{"encoder_arch": "convmixer", "dataset": "melodies that start on their tonic, played by one synthesised instrument", "n_mels": 64, "encoder_kernel_size": 5, "precondition_frequency": 25, "merge_dims": false, "decay_fraction": 0.3}
Rows from block 7 of the encoder of a small spectrogram VAE, named by matrix and row number. Each number is 500 + 50 x the weight over its row's rms, rounded and kept within 0 to 999. All counts start at 0. Numbers have three digits each.
After each channel's rows are labels from the 100 clips, of 14976, where the channel reaches its highest value: "top examples" is what is common among them. Only what is clearly more common there than usual is listed. The data: melodies that start on their tonic, played by one synthesised instrument.
# pw: pointwise conv (encoder.blocks.7.pw.weight, 384x384x1x1), inputs 0-42

pw.381:508463436637360473507398419551518459469508511405548445455505467558439552568474503505509506498585526528437590460601488497490548466
top examples: organ-like

pw.245:529449504488409519501422474559544596514575528504516471491412493458484507500488470454518533480470531630473467506478363506513505417
top examples: square lead

pw.173:482429417578424482527455414525548509473495558421406515498603468539441531548506575514602462596612524484503602536627519505442508518
top examples: staccato

pw.216:481504465448426533458428425467438570560556490476568491418549502585462574481467464405496577495512564533564469458460401509478486398
top examples: thin (high-pass)

pw.166:525462434511465553506412441483544460506514582535453644561491473669584464528478407466483438494477513501581457432419472590487500463
top examples: pace: fast

pw.345:536495425469405574430465473568530486698463633555487520541452489531496462458494433421444471468493524581498469471457394455568484492
top examples: sine tone

pw.81:563453338502349560558451471489521489526505509507420518474455616547564476491485500507503473496442507533517476499474382502452477395
top examples: organ-like

pw.75:567464397486516643558547441538500551469429479523473524474482416573462479468563669513509515503483543522489456569506415542469493469
top examples: clipping

pw.147:402587414511512571515463474476515499602538492477587508501525543539492553487510456479481481492476559476568494481433429516379457499
top examples: sine tone

pw.67:427490425497380465491563553580482510573494507481490509574465439561415490485505444500455484393480538561462440527451462527492474492
top examples: the note A; organ-like; tonic: A

pw.172:486504378498483475466448504493500481596499585464661517533412506529513550537497438550487507508483577495592490476472394435487519513
top examples: the note G#; sine tone

pw.206:544515494485388539480437386510521564513476462551461486491579458525485510561581525464567451494526496506464407566461405462495464519
top examples: sine tone

pw.330:536483380619468522554364467567521523514481469465472512473496511504483423475494442498497495436457579532480486428464424567431427458
top examples: organ-like

pw.342:609517415487489575464432389534523447565452634472504516505479470541489482520492457479450465476547524567532455514537389492449469456
top examples: the note A

pw.165:529461474419480527540526496513609458511460445562468469416450656487554431517575459475477481518481500499486444488380440537527471510
top examples: sine tone; clipping

pw.84:497485392516434455491474415522487534479565534527444525453528525496522558621601464449477538502459546520533465494427445556519544519
top examples: sine tone

pw.364:414428450572533506632515479550541546467478425519565556477448483500500483504526504581503465469470626501426489573462423504501425467
top examples: organ-like

pw.151:511481403456353514525451453551564522542477493460535443466482482542487492483479544514464499450491552482455470478453365578464441454
top examples: organ-like

pw.86:495487367487347468468514413522480537495465465600402492481582482484479526611600450453507454503522534492521475518463438564564496508
top examples: clipping; sine tone

pw.331:570445496560439666551468468507581609494518525445476499482479487471496536498503656561526486533495514554497489607485464423503551458
top examples: organ-like

pw.372:661540443528550563419516476468390486540453548477572562477488417523434450458522559481499496459438462494598504645513435474438477479
top examples: clipping

pw.281:499504453463469504556554452509486538531443495519474444453517491361466508522533420491528512554466485495435454507447443601551614508
top examples: sine tone

pw.283:543456418528523472432404446517508504475509555499471654565477488619500484486498444449493471470495517513557469491527509520568473471
top examples: organ-like

pw.294:479477429433359494461425537516488562522412531537539505547454441451465437486497507521463461463534459546411505516584466399466504456
top examples: organ-like

pw.76:540501633529546541528540523523476521534545530539537546557571509560513575490531551493488529543530555472558555549440555538570550573
top examples: thin (high-pass)

pw.9:445610513489504485478507495463541471591530474541547545519554465479461557536474464539541490467470518485481480440450423603445477549
top examples: sine tone

pw.236:563541421491440593523423518484493525563474549476459463568433502441523480423489606466585462501455541516454402513507455379469462552
top examples: organ-like

pw.279:530476461550431524679506481470523517454560480472459501524442569463507610526464555694451502509459575513512521499556547496500501454
top examples: organ-like

pw.258:504545357508413509481493508581520459505511487503364602487497528476474481420504491439607476510495491495474472510480425473531502442
top examples: sine tone

pw.202:458497583455487516529512481492388520440531509472431505482478473525492467599503439496593617466600498583464495483511405488455433469
top examples: clipping

pw.114:486486407485476514441541524533499583525499551548533489579464496509507460540505545490495483458460487562491432500413470522457489515
top examples: sine tone

pw.23:508537436518365483477547538490511474554526517494647506536477476536496537529497461546554508483513569505593468518466439540454504580
top examples: the note G#; sine tone

pw.369:489473531453454458466546512462542459427496470519489527582431522602560478440502513492431419535495473503573503492531429449492510454
top examples: pace: fast

pw.288:475490428496464533466491393504472611494452453551453498425565502502472435561615486469537493515541518461438417494431463453519492533
top examples: sine tone; clipping

pw.256:425506507493472483492399511463532550498500493445410412496540475502512513472423520477537594499505529546484493373422458514484510507
top examples: organ-like

pw.248:444472400507588548520530449511447464468470535615411612443447510567445486486579482493474455498487535509520527550554430586507478480
top examples: clipping

pw.225:400498449526480441530427358427524481425530510430446439439527460525512551475496503474442415507568538400520554465521429376524549483
top examples: organ-like

pw.108:474468479530474517505470479493631526477451537478419484539452500625596466498465610458495494554453507478540438475414459527524458486
top examples: pace: fast

pw.264:493475403459416570495453407512494566514526475571510479482519467526515489530582505478540444512456509522493431591478377461466436469
top examples: clipping; sine tone

pw.332:469602431505457541504436419481474513608586559479479461394508566535507596493457444496426630528502528497595513446506501549522555444
top examples: harpsichord-like

pw.125:519467409486440480597420484687510489534489458517443470458491505511498516536491514552478477481479499500459478497456443567517487498
top examples: sine tone

pw.103:404519360440528535513543487488514528530453538455475453479429486560519372505473546537410443513489447530557489464498407456438518492
top examples: organ-like

pw.287:524431410459447487578465462536549458480498560462449487615432581575576482481437389576522480639486503531574517490522405526402597453
top examples: mains hum; organ-like

pw.22:546474377532587512669459467534513486498474533477369482472555438500547499615456444533485484514513594489487482467477511599472464491
top examples: pace: fast

pw.148:482487430502407499515406446475442521560469556493541532479400537496484470525476412496533457501490466493472493454480422471463509448
top examples: harpsichord-like

pw.319:467503381506404513490428426496508542534506546488462525479467519513482475563485399455568513508492522545534471464449359589474508441
top examples: mains hum

pw.306:494524539491547475489464486454484434522523483542570535525403466499477501538495440519480483469458464505540461598506367499492472594
top examples: sine tone

pw.3:433660465485410534475500503512488484550449395536453490489527440508470475529504499499544456483513524489513482584465429582466506588
top examples: sine tone

pw.229:478546396467473507498451494489501488557455536475538427527480615469472485481497552433482429484490479469533462481504450408432495479
top examples: square lead

pw.363:487509353486431552514493475523489504641392617587353462513468501485505444462569553478455477522452542521553482594501498411558540452
top examples: sine tone

pw.221:624496457462442576464459442654542486561430465515578561533465493490477451488525472532461406504503496575453443513492412515539485459
top examples: clipping

pw.58:419495460395473427566453511512451460495457521527462504511435533501498500456446478495458518533450502487571438452440464529518625465
top examples: mains hum

pw.144:510492427454571492560488542667542534617474512547454502491456534507534470477504547546462601460467498640476488456475507662481532487
top examples: square lead

pw.269:477481456450462441524574556546514487481434486498580480581459538454464526466510524584470498431483548486458467481443424498485490475
top examples: the note E; organ-like

pw.5:485527445546506499556499408464508519486595515436477542457490530539536511663511429491511534496498519505506454535438413531363525535
top examples: sine tone

pw.68:447566456462559532459508488485449536617480438512545406462629479522456525492470448490464559434471489513446507474480472605587398483
top examples: harpsichord-like

pw.257:454498434531511493492454451477498474553502503520500512454451468527443440528508447419473451513489515504554538525538360438452509435
top examples: sine tone

pw.116:514514571527577538459505582549470500532442474550615522545580478471498483467564527493517515532483479523527496496533598518691514523
top examples: thin (high-pass)

pw.292:446521544493442480495438594511590521484522418527521504531478590574539533516492528476527520528515494553484443326435483523472478470
top examples: staccato

pw.192:432540477505474488451452620528487544546461537443514460675443464487499484497468456500503499440466470641428448439485517392455468462
top examples: the note A; organ-like

pw.15:478494338533539487534446518576525489470409542487472465557540460544506492478553614531484474452493554485501425563434402446425448441
top examples: the note G; tonic: C

pw.24:516471366451435488458450515504531485547542520500751483525438530522478560484502484550512536484496542483558440484504407465476478518
top examples: the note G#; tonic: G#

pw.211:463476387470474583633501485524522511538528540524513458486495491503497542531534542596439443480480513500469494473498460395509478415
top examples: thin (high-pass)

pw.293:486403485498504439405490397420463463480497549511481443522499427513482538440507542449425452449523500450491538490525501425488488477
top examples: marimba-like

pw.153:495566570534609472539468624513490563535493442535511502534616548500541519528550477587539516507509537499501465496422607641558460596
top examples: thin (high-pass)